A small contrastive image-text model, trained from scratch: encoder moe top_k.
Rows from expert 0 of block 3 of the image encoder, named by matrix and row number. Rows with one number belong to one neuron. Each number is 500 + 40 x the weight over its row's rms, rounded and kept within 0 to 999. All counts start at 0. Numbers have three digits each. After the name is the row's rms in percent of the matrix's.
# up: expert up (encoder.blocks.3.mlp.up, 8x256x256), inputs 0-255
# down: expert down (encoder.blocks.3.mlp.down, 8x256x256, transposed), outputs 0-255
up.103 100:523485558482533472519517511536513530478514421559491474442582526507499488488473515478531493477496518547532507541493529498496537472431443457480484428527496550467474461475442540468475510508486493445515492385491435565511499451567460494530504475472457546497423481454489497467475531463510470414544491472523542428571543487502487523454477478458506502458514460538529478451585493516485550528574564466498565520489447466411578488529515577527504526528505535521482496481539514503507420541466507450479481531495502432563509459509452517541412486553457534535489427470487514488552435447528498457434569546474472558519496535545512471504556580441553535590534494415535477526482546546517463518393411469526487463542508504477537506471463505514488531459492542524496424481503496487598547540561452
up.104 102:464507486493544438492409524492444537548610472524528524483526499534487470538576499511517568559490499519477423544547445515453489484499469419496567461476529540449469531486490520491564511545521452497449576546535565461495468466538495444565521545502494540513434561517496490560445481463531502513489429566431558563437479536473463417473497513536533502489481548538492532474595462481432459483484539509461529474487583465524484451517559431484527566465467478492519461537450456493494424445499544459532512481462485554511561481524491408401474555526528495462460436533526485529527535515513515516488452463488514537538465516427482471513455480505510555549488482486547568515590446447472478457540478505484482520472413511442559492513535459486493553517472535491521507480480438476578525523553526
up.105 106:466390457498568504482480503479545488542405587483521548487465492516516439469464623538508549476539473622448488445478503476500573488540549477520529504487518573484520551502535486503544489505528529549539470517539521440490494541511560471560457438555506516485505574446479538432539476504505527530494476595493489577533496479512548526504417505399479497534470458499461485525487521463484520527509463447449514536537452552536472437508543548467458502497427511551564529517529512445501502519412511529526486434482524521583473522502478543478478501519518513508461543547508443489558503561575535542503544517532500452513514435406483595547526470548505494505506477481536446503477484485428553545470493506472497515490457453475464490442459512497504536481398485469528548558551528517541552471483521
up.106 092:487527461442478424524567517454477500562489496539538556564503538450494494566494552475500445443535481472467468451440510480531517504468549512445557504509537503460504515485526529498495508436487444529538510553484525524512497466469460556512462482518448462494491488497500477486533494581542473553461488482477477515568610465455484538434506488491512533449410461521524397501445483488422513472524468501469570522535467505498424545470516452457527492445559470440517395545458492517421519536504452465504498425504475492555477511475520487557522476507545554486516466468513549565512552498540455526477466470430486469464480567435495542527407502553507461465491520528484477401464547439556454496545452492620528448518443479487474436533467533497489572531448493460528544481455517505479538469577432
up.107 106:469493507533577473520514433480496492498490440473552510563468585459528495526569428509571466568479541497489502515457567549511532561554519466529437412491459405516503532507454440459460450560464475511551440542471546553555474475527502486472469552472570513461479580432566525522525482453492541487499508489483505502565425530501518539553498486534469553473526457565524523531518455423565562538554463448520431505518579560494522536469497494474537487568458453508497499459453456533550495521511505508471511498544545555503497532527536547430544563490553552475436498445547499529466514500496573524530537536486552505417531517489461503508487491502495481530539496493498561492469489444511470491485530563519519524455481522556589492542517527495522533469530563481536488531518478455471521563344489
up.108 103:432536488571541547512494600529492508549488457498549499528517519534534468480535509423467539494485553447543469476565513479476502459525462512503524505463515514521490453536548488522455510533552517552464525540459553499503495490525529499562529516472451450515518507460504539497570519444485449437515502439492508474496475532498473465508518493547492508483492532509523456475445491501497542532514571491468456352526517450541502497515515501439498449535503505527499452413510470454541435547510400448516496447525531568487529507428539504553568495498507452513425508497532479548480514552496393519492481525527526528527521538487550486487470498543552595511526487562475564481432574503502492391523520456589516424513487516520441436446553456515525503473599438520492457444444391520508573460484554
up.109 091:491513507514554435435495495470459501522542456547514509555512519482473456492529518529474447461444536516544454538501476372516586514428494468521513479557485492539478511555531489537511486551507511530478550514504479495507422446478513500450512577487526548479468520475471482485490516557495471491493629527458505440588484575528460509476445503482519444483484478494502472450536528490475521518544479492508438507473525489503481507497452485457506535422447538441467476444511575504510430467518505486445581448497464591474505498515535514494471535459528555465539517559443525518481436555459533524558566533520457522446569462536477401484466455536398504462479491546529493453418468466451455551461452569514505522538503463518435441570536560538504537471423536471560513513435532471559535468448534
up.110 093:499498440524521535455528482392497535523537520521551495454475466556482504545515508407537522475509510475525543505532567454463520464515540490560530493509585505417590475531537504493518489508486511471484477541504530596570586515481495534479497441483496507515523503529436451456512507491535457507515518574498425505557475489526529509516518460469538433460535471498551514458467521508426443551471547486521484471471605585460449470497574487522557502554421466448479516493441512513576480480481503446474499486490520525493505478565519529508500461566492441521577478505427540468535425436566421513521454508561564480449567528483492575536478445542550521440556489529499538524533500470544474573469559501516512486554546487486472521494451513480446598449589561493502495506505529476504453478448492
up.111 104:521452502538531466494498413422484594461481584502522505526496499492556500521459524495486535505502471530499456479509494483495395532541439509476431528493451502447504474485522452511386496510533499547490474583447521513533507486545464563450554520533565478544482555526503457476458516517464453502461512550468551525476527465547546509526495486496427474429491464544440545529489470517507513455519484458568470533507516531506514474534565543565498468539425516494513494493455514482421525436533460499500478592473498446363478477500460446573433466479526497516462483494470537428504450577489521506481520529506514517549551421493489475538558541520466560448511463448564477533460518446476431577472516561531496435451538528452502498542493492440512426509568528535539555473490456487467515513598507
up.112 092:488495553454452573456500485477589482493489503424527465522479505460428472468533447482499512499557470484476472559571556521441585517451464574505477471493435440500498450532492522542449556467501490551446528471465499492460522450497462545552471502532456515543570509556486512523608484477555460488496502501470534567468464528411485517449479490553482504489476535444554565479480545480531472422529549409537572531500399530505562527554525547487487461501565548450511501494448474536502472540464471452503467528422466469545480484520537526597532424498485541462582557502515526506573472506492507508515463517424555414569445524516513551514470560503533477552511492491503523495490500475507508467490504527503454466594512476497469557459426454516514516452478455462560530526524476485572525530539489
up.113 100:528474533479568501524528513448424548509470538487444541553517495502506530441490460491477491577434475513453564540451542502525502511490502564588478505496557537538537528458440492564537445470448502494516518440453513501491538521504513513539524461503511550495600510562538493472447500467446423523467444496529467488507494450496484447587497543444526477446493437480481501444421507462524518575487471549546492553543570449564591505518480591433556518520521495547458476450524524548497522516484543530484562462528562467509541501501492479550519485506612500502453512477525433441468465478474498476486504505440511483571402460503490507496497492468428499463445515464521433528502548574526463487524527490580484532474465517462506501505377546476428553518446502534544486540507475497549516488520408
up.114 120:458514513541500521473472517529543530515450484549472525452564544434466540537478489450515485517526528517403471478416493542497526366523496526512513511458477442479431598458455498526492462480504530495500559515520566470489475528537522473510508416467475452545491536489576509531574529550508522482515508535476468527476538481488532539425481506460509494458456536542433450492499448479532490501533502543444506469519480514504513566454510533491537510621464464399509499504492577480507545568474531472496496532500481427560464448529518472492530541550570513519509417523473519400450476526498554504470453502446538445510563569549507525501514490498617537508475488407509523517488520463483574487520511554472541518549411558476537438490559511459454463539532475520445494577518482536509502558440502
up.115 105:507516526511486467456465473470479544540458508470384495487492523420520492487469570484493438474462516514528496557497524480488500485556491486442521437400468415519551493493507486459490482501469502500461495482529457517466462522493512542471449434505458417442624518425526516491501498484453539460493515487532503519463542476482529496522448500528512547531504483475426413547445502515645458496491544524426487527501451457476520486525508593492507435513536543420482522569480433509466534582526419521479473485558496449539446454485437490455484518446458495478520483460622490525523559473479538491514504499451570504449546515539490508570545469492552531532472502461450460563497496435478483584540519459568476498449488475482487516522538523478544504494441544477417503545470543450500489498439505
up.116 103:494540493519527482465482468463532573467574410491505546469417494520444502497501540527600498553468544437534482464492471473486433490539430520490464518571534478526516527527419494506480495507522527453547516515471489484433505482491524519527516573484485486510439488537446506511526513525472460511503561519470505493516465478429446532528565504561547513461542464454428502509446460453463521491474535496482454555529437514484601568561495517482515456550588470539459484480451487587480452477493484504526541516555525476480549517486521584424500489504486500486606481455470512536511569474556527500553473405509543454521416498447499507474491419502545452502556438469441536492506504457472463593491484514540427543563471497560445561513556508477589488498459506460482423464505548467508534515538544
up.117 092:488513442569595495459504486493491487440554470447457483410522515553547519533456505496456476508499545589443432442516568553490528531464480434480466621494478499544522499437536446471493603551551498527481498488514505464490515486539519480496462518479450547458533522491449467529491511575528414493557498486504466491448546534457528531459435616511516548495472513497484417508516477559581519463473548548502510455518475492496547452427516492432548526621509545461454516454569512479494504549539519452503449561490519522464486490521508547553510507482555488558468579518493470486550499444488550530377501483543461403538477470450474480517509491467501512544557509504487469450499502497514533471517467515546522516489487483550476599505497466547493505446528520471495526538456502535520499527484566
up.118 097:479520474482440474496503455506495415467479519495490589491387529504542483531470539495493477585496489423475462521493514387508467591538516443434498546498414475525537515523487463577540506521537519529497499518542510446475515464522524471482528482474499429548551445518517489532529475438457499446497497492502524481484512600448475490483530431521530522476578493481596470472487473449484515526499442529468495519561436470548529519557573479460537405451529525480481491474501517555471456547423505521498445491507465496513454543491446448485426512485575535484452407516504538500420568485468514552523507416575515517576446476480595466455413441556483532501492468465451510479498503496470514495502489495502531518533428543541442506507434534428512470512477539488479519476553496556485472467501528
up.119 084:537454434474504465490517492533464458521552519517451435503469522443501485485483515509536495462545535539473541495528488537484554479558474495472548533450513530423437556589524493523565477548545489460504421505506470573499483415524454500506485540498467505420529491506494524475474605442429463522539411607500474546513472474544508509470484449521471474415562507500539436468505505479462512501469528469522534534480470492509579463467483451547501505467511544575481503464465526567510457507505521534536440443522503476499447469501528444447475562539536578528535573471507552459513520436480624539471537479530508541469450472481470557546507499520512543507507497380546425507478515447549467569520547475530505501578560566435442567487513517510460497538518425509576477511517510504473496494522490
up.120 119:503557565415467462510476507488503480531510501497505549516543579516491570467474497481444528446447492546571530551520527514494583506529533533476470503469501500475545563492503538428585562590454453536449473447467394428449511514498487595476517539469479566517415488439531472473466542458495506561447507558519555537538501427472421517476505441464464523554483491472449501467502469551505419568456472476611464509537500500512542528521499559518532562515470494440489501542408461484510561473470522538476556456500491463514469497502480500496464468479541446556542446487478545516449473523537540502483462507523445497525498452502501547501522453545501467462575480520519510585443542417514550522509540508500553534522546541485500461500535514505492484464473518408527488478513447431545429532495454
up.121 086:504526470518436476551512495570508475465526510467479542441480495411535477452492507575527552474528501523512475520488571494576516456562506563521491514497475499467389483457438528567463480532534539498506475522548552520500491533494439507457522458561465478490436456499536477467473501475532430531468461533524484473446536419515514512469499471535434540569518517428487536516561471480493488561499500480517511454483513545506575495414542596574464517580425453463524553536422518495473469482552487566489449446599537493435478509460511517496517492533509542447488574468491526466457488479492573453577499539463517445497493511478520536496536463508532515455457480462519528514444424535530494397534478452438479520597544495463550487523516536511528490506504439565407443491493501528485572524513469
up.122 106:526478486510525522510529485540518535538497516462508515488554554506505490476505491541457445511548550554499507532477500553518579512538522506566517576495510423510476480471468392478499393520556507447441473511475519527500470428500527536509518400536534584429522503602505538469542500461477473510508536452454541481515439539507447448495568580474491517476464507587541451463407529443548469510564488505521514551495493527554477524570517520489466472511443583545518532568507573499509457567498524469481548484434478470498494555473484528557456477528520461504478458424543522499484544487474482575546496562447447527510477514473476564506449471539498493508495457410508583453586487521519511497525497553516521475530514486540490485564497533418529484548444562530448469465512516516473503571465592
up.123 097:476549439461440448531588457405494498481503544517433518485541478511550459458444521513398485565488537559486379492442562516577506515531500524420490494425528438458590463439553493521456551502492517489547511499485459460478478555461504496491443423540484518477487482524638493497530484579513478503416475496498536537457556538436452489530525575504463565489479529501491501520501449501509556520451443538435539448520498448522560493544516496463551532516488499472425441503437502513468522507355478488475481494494500508462489504455534515505533510504592538527459474524472554496523547516501528478547445519491518487460512489447555510542491576516516506504498452480483453497489411501562553517488524490530466513498440531504518471493526541540496474470503522503452471480508486463477522425554545
up.124 106:497513553482496515463475504517472515444565487563470485537467505495526487468442490530523451467442551485455502493549538471488453456528527494530491472442485472490469445539471573535542526481599435495538536590533442479485499539516504540475550522528468495483574515541521495485472455422514466550526543440478512514468564436535479453494486521540473538460517547439427465501524419468444541495528593587542492411529571571567501512492458499509515551526495484532475542516490507485449615539519443472508523539523518493467504485448458492518450558496484502447497480531505548527458577504492500526488397463509497524525407514537574571562515497462424555500467530446486580494488498494435460435484501478527549490478493492481456459520513518515505492583588468570481466499428446469502522488572443
up.125 081:528493496499543514557497510376517569545451515455555497528513519494498523492417423523518486509497492526523497484453530492550509472513480479549477514531512573516522440530518571491554584489509530536437506500436526481535494634486417467497567463521515488501516539543507500528436502502458464528427480490549542545542519435469452549485470429457459485544508508504457561515421525495539451609494478504520536478470533485479543505473556501575538472582550520523541471491499449513393497450512495486463494401534578450495570495525537513493480484529429559488554458511553469492490475509558459512509497460512527428507529496439537525499539564449478559482570517535546433551511521550523500482536485530519527511558573520432510475526460470497473567500578527531503519514536526521514525593497504
up.126 118:517518497534479537523515508484431510472463554423512491498531495466596503554476476479518474458537630456456554495489537508524491474461466493455469525529466490496471578443365492417461464534467531498535524537522460479573497488552478549547470579497479510513518506497536526546573541461479516456493447485534505468543492486438492497523456448551493502497532525489546576476544503494552406503523556471442471460570494527485427492504532407503515510527522527448552427464510466544470523500505511551479502449532594459459478512488604438544448523494475511542521563490480439457493463488519546573475523500491429556569506502506478494477507462479497481504529517409597519480502498484585566432480485483478524515462521534551544527546542515496477427500564473455443552469559456504479476488484499
up.127 108:534507534510482533439543548438485486539506468483529522547505463532488464503531465482545476459494554581503471509534494473529594501471491511484561443493474594481450477429522472453495513452490525555438508459498493452414440469470520453489478401515516471564500490535471498587447519594517433425435552485515528509566464547551502524456423552517515528437460488468538499523493535489494584537449567501488561550482531531508449517491489462459594499518484514524521476543448506586507491489437467508523531465521546509465434532501501502434411475500523557478516511538453504560573499443536533446496550479480555505428528526473458587545459543470470436522514518477552505501507510470457503486431490549478466446543538533503471488545525483505472487468502515582487522533484459534529600491409467
up.128 085:541497548457516535456505490509492530546516430503437526474468468435517521535481471415506510414472490507512548469506534477492454511558505499527525478458507516424480537442456497505467519491514503400436531536421491466508513526554523501529469544474446534543548535501503413566483572510493514481388515455519507468503527442505541495496499511525467545507546534530406501547514406457429506474489416529466556504530516457540489497480448594490531550505631487474521467504469486482544563536468486512519519486611527516562500504462546476432534516542491511453518545463488469445533499577538535496510499479515508561501515518481538467560502504531548503557486513495483476618548495488469507491567554489523467500470498479543456491502607501473594504480480540527507519543536545374487458487558499
up.129 104:482479536572539512483469492443544523430538489568503493495512524496490563517541500426517529533531528523497575529451508498538501495452507496477498484492457563512494467520545546457602496501470413489489454493474500529504519486474458537471468488463482524495515480531518517516518524496533532471562483436576482494436464489517489390459445478500498515523576557517486528531490505536476558475492456487505492513546493462426471476513484505544505496421483537528418492571408504491490529463520580547544500506439461553486487554519535422510506532494496562402487462449571499469457558506426486593503495484529532554445444465482608427568515482479558508511501424518487470556499536459468550573536527477450570511449492470515507517573507418457502498402506538522519484567419477476490457480477588
down.103 103:558510498496479437481506438472517488541500525526496551490533436486558543536498475454450603509468561554490568519504498490485485474455540534538486573521482456474486535472468473514557488485560479489540520554515522435446492496520500522486516469447448510547562540468615506474570493552564454556571542525479610558514473440544523527588520511497510520527555513471472530505488500494481469481483476487530540516457526512576434547464496450475515471533439563581512543397449448473546558516552443567493504474521476537444449547536575474487557531476534491549481492529482526452528513525502477471470511446561531482486526508484550520549440458461432461487502493547520517475521517531489493519531562514526524544506492522518434446563545501552511572515473469506509478510563613457406467481563562
down.104 099:538562579500540453437639522498483527399455456504475505500511485424538558504502483472483475527535534546532497494471452537472515458431524483517442501481493515511505484528519531427523536526520525555519464526538528511506406495481529484428474466506450486447471473494455487515532464483487527488525508468424525498484530454481523576477475456429536439444550461441490452527482475552550546475502474528481519504491500469513490516469527531586538496532498516482501562505552577546550495595543402545480461524483563530460489455504476544565487456482576567529657497503444534514505533533485437435472540512503414469504483506583438529545544521513462493519516498574482539505473541510493537488471556538501492545486489517491536484542483520566463532518546485509548542466426564498451442520445500
down.105 105:536524492581499525484460561554496435459500500489451495576491576519504473481471460512554439515458553401516505525470502533472477505504508465569561505526555448491467469575467483552448493539486454453458541470498413529520511533481560500476560574479571510455493523540407466480415478473558498459496509505488499404478514452480471460522489524470484441449589524552520479452518529479539428532514468574552527464457595474502539556483540494500438471467548504513460495407460453522524457594494477481402525522510512437528484503515480426582493480501482438561505505484582470486476453564494530494456468470517529493474544490472514471545447531555526484478530460576435497511463527426504506518549516523589459490515523502498513504496473492441533559471496539492592535513549479506513500496525495
down.106 093:468486549596436522503556471449569473513516468482539496468505516539475522566490490609481552491478541481441449502474544525536536505583448589531551525527503496472550537604473475464514500515460506481479494539430476414499475413545471454574516495548516569454477524568473501532525445486507448474516487525494452502480446488573460465455581495537525501484497531506434520424543538550549478455420614570521508500499542490562510483497484546496522491500473505540527528486518471514540510441521432452545470537471484515517483502498487520435462526471527522534529619465513464452486475423474492523550496502490589430531486504478483490536595540468509491521459537459501545546573536507453525485486535547478444484551486525521521502503507482529497459471508467487500478491467487592496504417415552
down.107 108:497441437514433485543585476503459555412471561517432494476529462544532528464536519543419463441498438519535450496528489480482479481565514471453579539517514576452442470484502531559492540481537525552495513470605389444494523510474531477459501482477432417545487437464506521542460520567493520478402475448503603466438528466481512502454496542494559464526518544411463536450500509524473543442476507520487471510462482453543611398540528520498491517467504488455543523536548575524447541536436516485470474469432517529487495543505525455511500413522550512423474546518493493521522467533519501432522446467521541512517526440527529490495460464523539464483503588530471433529470467530481523482516465454486551422469488499477454508475507513460471460518453475497493531469504518516509490462534500
down.108 105:532449532476419546506522520499494446467557493556500543538518504452450464484454551486438482513505516530484497450516508501543506475518420504541492503503384511543510555519490484517537495480448458513466425515536476483534429519524448468492481489429507520514453481468449494455508433473562530550467484555472512459442593400530452532509508547596440574497518538490491551535539561550474455535459483516445515491449492532431491509565506474559497529497488512469570505550477540507477516477579520508505493493537494458507432486525455523515480484529450544465585492461533504455516497454479494492548488466486512482498502575514396502502544545516528505413499576528495508524572490489509529546590499521524467501488425538472446449391404571489555386512521541491496489458513535505530552552483450
down.109 098:534499442529390478520557491444485478492476506446495450489481451518504525427540505463534490465588483548506483479493511521501435499475523494511567521459453467482419500463479537497484529516559500508524468586472482432527513520497492499490477483500490437537571497548465486521519491442488493508445477424488501463366525512505507527517487453465535454494517609496479450569464460448458485466491485540591576513492448501503514476500508516576526515536495513610546447565528449550503479543537436436561444496499530532471479530477539500504570556525457513528473528519628408425539505464529571458495457495527492418510487478531463516591530520521555471478472507441501502509500516525547575471493535375511496514517517474478497455519500437474498457494506465501578469459494510503524505473565495
down.110 101:498542547506515524515606450509461419518477503459453476526511545477488517453536537556482488471576456511519503471541495503506509435503483485534456510496367496483487482556514530461447482492491456597434608508465462436573481515540486551554426458523506477475455469505539556424502473499427390509548497527497458489448498551517501547499501537463530454486514423549516548522536453518511512461449500500514489587460487596528544497470440557511404456452545522539449543475523520500487532412528541458516497458439517490471490537461487480421474475439503550461452445579580438504502566483511513494517543549498507571420519553466457499513457498424466448509456477512477509448483477538436531527496481490519491470502512500511481476512547474486508440479528547508478471507562497529471504542516459
down.111 101:498535467451510605569509473579522486516486519476531481539481518479537480452582489526567498485442520414508533542548535487527536504536543501614562469506512514522537535499515531554472440513404473470532533492562529438510471489518511528502516503501490533530457500448566541504543458532546509507539465417508532494475470501503528538468467491625530542495541515475524457464533504488472543559484500558452500466472606528464460461484489514535580594496476396520538534485606486481521493536480531405530524499544460478537482513499535464507506483575512473468459480514484515551480542508457536477500548521490516615480409496493508533453510431487467441538512520562492494509482470483614529497515425468460536535470525505513504501466493443489478551472518491479470483528537589474542518533409529
down.112 095:543530469542523547481495513524440506520463472530507580558498474505429456514501428496445467503477470512554460471463427446405469466556561521531463507571500525482505519445525506486576561553434478504539518547491532508514453501539469424504502498469502486566503419453446555410516466557524477521524492530510474553532512472563486510512502464473524521463535464462517506497516526525508537543401526546438463478483556493476516419519504429614511518495464475475504572454425540462495537457524510496511511512522458486479460465531502479443514509478529508510445379461519547407541534502460458476538439488574521548465525579452509464488487466558482529464476486497505550482512465501512486533470536463554535467490507471517507421516582488485514481472536454487443502498408505601510484429521599
down.113 092:459460482583554441497489457537561527477515497523504459465506532547461516525476587492458489504494518463553513458472411476543522464513547508485536499487451472534424457488541515511465519480473422414423461512510505470572529578537556498514571516521570527503450516493545459469468516522564505519519521429463506502550504502442494519480451562522489477460512501519500497541455514473497494510574551567523440476501448489510516431466464507512454582534505584566482523540475494453476512507486456453480496482479549538506588548461436549554473565494477506501521549472433595569534497495521470431469521474452572536487503557494525476566448479519471533528594467465456499550446380441499521502513504460472488533533526495564477493424508444556543443517512544468511467449477536529435522523440556
down.114 114:482490479507528461503547495469474475429553538516558494563453533526476504488547546474419492458508471560445481582517512477501478543448520421500544481523471444502596543505443512543466504504461497490502462491466500474500566500428555491507485550460540544418435429441537512529480574493443440473465530495482491502493494527533459519484487479506544483482520520538574488513550522490423517503534494440523502499498501483402526493571500492479492382483426613478467519462522458525517564593530454543567589500438455538514530495512481522518457497462484534489561484501546522491500473456493466520529523522543570456469424534478519416545548526533458429518552500481541471531517491516474455538473466540520494547559503471492503495395456481471558486512435472459510556465405517514602503517500476
down.115 110:450468492535520400532495561502553463482535549522510507464481498558514476495504449527456457526479515476423445514489474461449514547458541563483573541459568515508526502516506519466432521491488512522518474480580513493484570532646476452499490489485499528506416490514495525548408455484564471510480504531498492534485439532493498450470481550506479550401446484484444499491461456392384500530538428447511506470472503472430498547560555520430465500501521506489526536456482580471499496500500529505545513566422472503468538504519583530501545591526418431510462451503433539476486472515511488483537544479516532537508511496420550505450450536549489517500521514509536527463487554562524464460515493553547531521551598529551500461491441518527532562553457523495551513451517472473490528491535507
down.116 113:522495489482504485507466492524502553516511518526448489508522546443460557542533498501432499509530463442488475477541512535471493466512455357535437537524484418480438437477594489509464451549456486505517503480545430534457519568473497441561503464501435488557555484523547531468503480481531534508470538483588489497525532473501526508504430395495465504562517481521543510507485542582520487430494510530515543456491530487539547440447480495466513512503508497446531513512534534431477572574501501521467482466444414551547571525503480389551486498509473478471505472588561449551530502584466480456550495587480479528475556479497470492507526586460458527575459474468521537537510509448494509451515535485571527435506513447440549519527508486512455480478490530614509562513437476464491525458513469
down.117 096:476522507531458471514478481475515452500494517511549526579486563519459484536461528527532538479492475498553534570465489450548538449530526484499530467474550480435505520506391510520478488452464460429586441516505443391539464458544497474477506482473467524550499486553520505496551463510452567436471538393471559499551514458537485493513579503515522480518507461538511475553474516532485480529538532447527537524495458465474499454520509478496428489476517481464528420481430456499500512540446477522524530464500450530465416514547545511425505462533477487498505469526620523487620578518492480437575507424487544556463520489528462497517453543436508513448429527469475485530485530471522412549504477530453522493454489472468490481527544483510492549580435535584511514445470484476540541509597428
down.118 094:494503537490522481509482485576479540488530494494524534611641546495493545494516466470449481458512515466486442426479507491408544496487501500482515467419542509469504512534462548452419486489500522507448467467472446552514426535485471463540397497552562482562509524526474577476495468500485495473523598417461521503500540522497520471445485554510497538469491525478468514494537477474491464457533508546454489452483515423449556532488434511534500562544518547529542522529446527463510554476507492503479535482533597486480555496535518436512567487570492547512535472487519540539498491499474469409454527536499420551423542510512506507546595532468518480552551566485500564413426491481453510397475535497553471526541498546445552469523539490505528502448523505551522587519490528487487486535457479
down.119 090:448495518544556534472566460472509552462573459480554586481487515549460521433491501493516486512516528425515484529464496444462426525394512513517446452501481404526482550504464520463419515478451548479495527488477416380526455581509481523551548499505482486545452501588533551486469477501483542472438485452523520484461459508457516502535501543552493495595477526508476557556493507501510514507489505507536497517493550448538445487526541563483423540592486535524582528516538552467512499452482476469426494536566507482504489552490467488499565423459539445541491467498514516546548524494458474447482506514497453467517507443521494443485496476513512523517553478504407415617555468466515520458456484496484499479491458479569532542546491453524530508475427523499476580515508512457511541443435552
down.120 108:492564471451563545493513428476536477515511499481473479492529442470539491494520522487501538533497570468481518487554507439517531466482469488459512497516527470490520458528513515574447513420511542493530463518479584491504591472486441502448426462553549492504522569518548497495511464474500516484487548467544457520450501482493539518460477484521537392494524514559520458502483536464527526509485499423443459491510589659515499564423480484481532483449524546469469529496572536488527451557503529501569474458555472525446537495449539584533533539542446571546458494559501458488524554497493502532456483522579544487575455578527494488497473503499441577433492506487495503479460492556430457448459446439507452465509525495440528483555517474466538543496539612544532472451576544519477443523499515
down.121 085:541535509510551588532503510518479501485444493537532478554497515561503536556528558488476466471533500465493425511509539515461448517526500480475522467491484537483486547568546510520474579499463490533460595545479509488499576447495509480519545469430544584535453623467492505509489541459479538453531598480427490474465472507488465547576511501472495505546511495533534519527449472454476507444472504562499492479477417484559495494480417447496496487480475532472499459465510535522450493498462483465556536562460453454581497452455478440478471465546494428534519500502469478564492531468552494490381513498523465547522397533598584477524540512487516543492494476544478494477469551529457505540516434556508560520481501503563466581486391434534562483486528531499502517534508552564561467492546543
down.122 101:469453478496543528416533505467525463453593524508506520549490420505474474455519434482545480501526491527521481500530474444503502547402572443480481449544490542483466499514495572583530584524505477512499542553539454491459547493489468436498518560426490447571511469405454467542449488521426537410546529501477467467454520452474464524448495466499531437469482453488483544505494523522556524515492530515446503473467452465475594525528517464528493568512533382453444526463517469503525536421512463551494519451496506484533564512477515476501512557454520468493578574522455529476504549492523502390448484509508501460523542535507485511523537503479429507537503550452554485491521506426421459481437468440528436507482451527504491485480490560499463463511438469466551455501450448498523549420522461
down.123 098:458441582541529508500502513536537548515565434488525509520486516467519478580447561561492522444468515443547546442531492512452552507501462464513514543545549539509486526553455507468470485562423501475552492511492506514436462446539458490452590522510419573511454434510508492488470444492430544432494529435491456500501492490556507472444548496460523521499489481569486440427457503516451490463556512470484432503521495499404479556541545536502514484458487490508581473506497573525521517508604514513498528492561432521493482469566549507513501473484509454537563537476526543545486488475487458498459561494513552522563504608445435553577517469495494522462490569483453551485515592514484367506507469522454501503536551501438489530499486435518471506519545442469508536471566488487453553516495482
down.124 106:470440551501473579544470542490527526526544492532527529451530440563421523479510436399464514504514424481514478477419533485496490511496472540484405534509488502521503492489550454497504489514496487548445465465538459474478469515493479469415510427534483525473462509476472469524542456489512573519487490536517440452496478456485492507515481413489515494417431495568514397525403530571546540518434566480466506520541413369446502470551510446518455443468523484470472477501505527540505372469538575515537468539516493508502465482488505503593507486502466531494574596523465458546546546514557487502470551524464496481512514544532531467531519543570583437486494538496551510528490495524494519544529489544524510497504484536561543467432445466556499535534534495472526462527489459511467519562476487
down.125 089:514552526527532484506465456586473490529440519545483504468470555518495536555551510492439567502434455461524547583580467470522535475509568567439486448533465510492485435517529419505484430447562473534559499511561499517500559459463589475498520511473519503478463569535521515476516523468600498454545490516484454492558482455470533523470513535509515499489546411512558449600528470482494519444504517508493490478512457567544527456512450529496473504467470468445420455565462469394511531536546503465527499528556468568537459514470491487511480559467550503503496543497475502496445463532556564483493512558503467535539487512549504519503392474511523474482470499471416582423478470498510527496495488549529488509470478522540524501542487447497585454501542539480489556448503460594501409455433507
down.126 113:460492509443484583466440441546511504523544438474519517476539493450477459456518568510484453522502503508536467533440548545483507512484545501488441472471462566439528417514482528412477526427535488523511429523452456505466535463460524581455486514488557488539512500515520527514448446468500526455473530571550564602492489468496628471475490511449513553599528442479507584464509497559552527462461427451486549552524482444374552516501492471487513498494516491508468512532490585526570477498481535529488487506516486461497487463576564499456508437444454468483485453534504553439553506522450535465534544545533528573454480480516513456418469469471550474465413462441497518503516505481534530492486527494502525513542477476509429530552514442523516475491484488517428475556446527548499532469541473
down.127 111:511508425422537527483453442496510502530406505536559559510555499571479591540481480489462508404537488486551502595491433460468539452522513516511489470555503473453507511473554443492505546477497531568495533537500438489562508538496544541489499558511560481487529486506531477551466525460483517472553479550486490562456458485526484492488491539463557472531474550519451464530499516514526433492501517543497492559522508512462488450492545546518432494521558533460471536454509501480466528536508535507482478505435571527464556512442504470466476457423496507475446393501508437457469462477559578475417414477544451500535506421522554495482436529417474467506494495525484461474514474562459415485453470463460486596571476399509493486527511454536568507530526494440483501527479588532473423472488471
down.128 084:520428459510524475614525502466556562537469455597525545495557548535525478515477459564419511518456476464435516556477482527532511516476459451508516493499473442498561470556570566512484547552443440511469498500584523432462510532480502425533457495522501547498431543493541494521432486489483515495546468559489536492474424575513536475519457531536544488497563509543557513533548560501556455442584588510568522576466473497482464485530545514461452481495472452540500565563561532481430536552474502474451475491491465503457594529551522531508510460484470582552481477561469497509483548496493477490565478531495464511561502473450495520499531508450460559477519512476523511532523500461534470598461506516519552463554543519502515543421473553485462500458547543547497461477475508520428561512470529
down.129 104:488453482481399515445499440508463533539533409474439486471531549450490494533447484530450515449407440505521496544446522440427497516535502461490508476533611499451504506563430516486438466457490530450528549475540554420427529485416543512505488543504494425525480550484457464540543488517584484424507443484529467531525529503490440510456517490484518512449485543474491567452496455485496413547485483450530516500486511592503472524480528510499553564519509474531498524444521532495467439543489489469459515482506464401549502495496503552518548445582484520533486487539412596404546474497536569482492556497456408519511493497476465439517513548479500514538465519492472539461476483545514533451510412522480502494491520534446502457486559534520460519510526447465496509492519556485464456440560464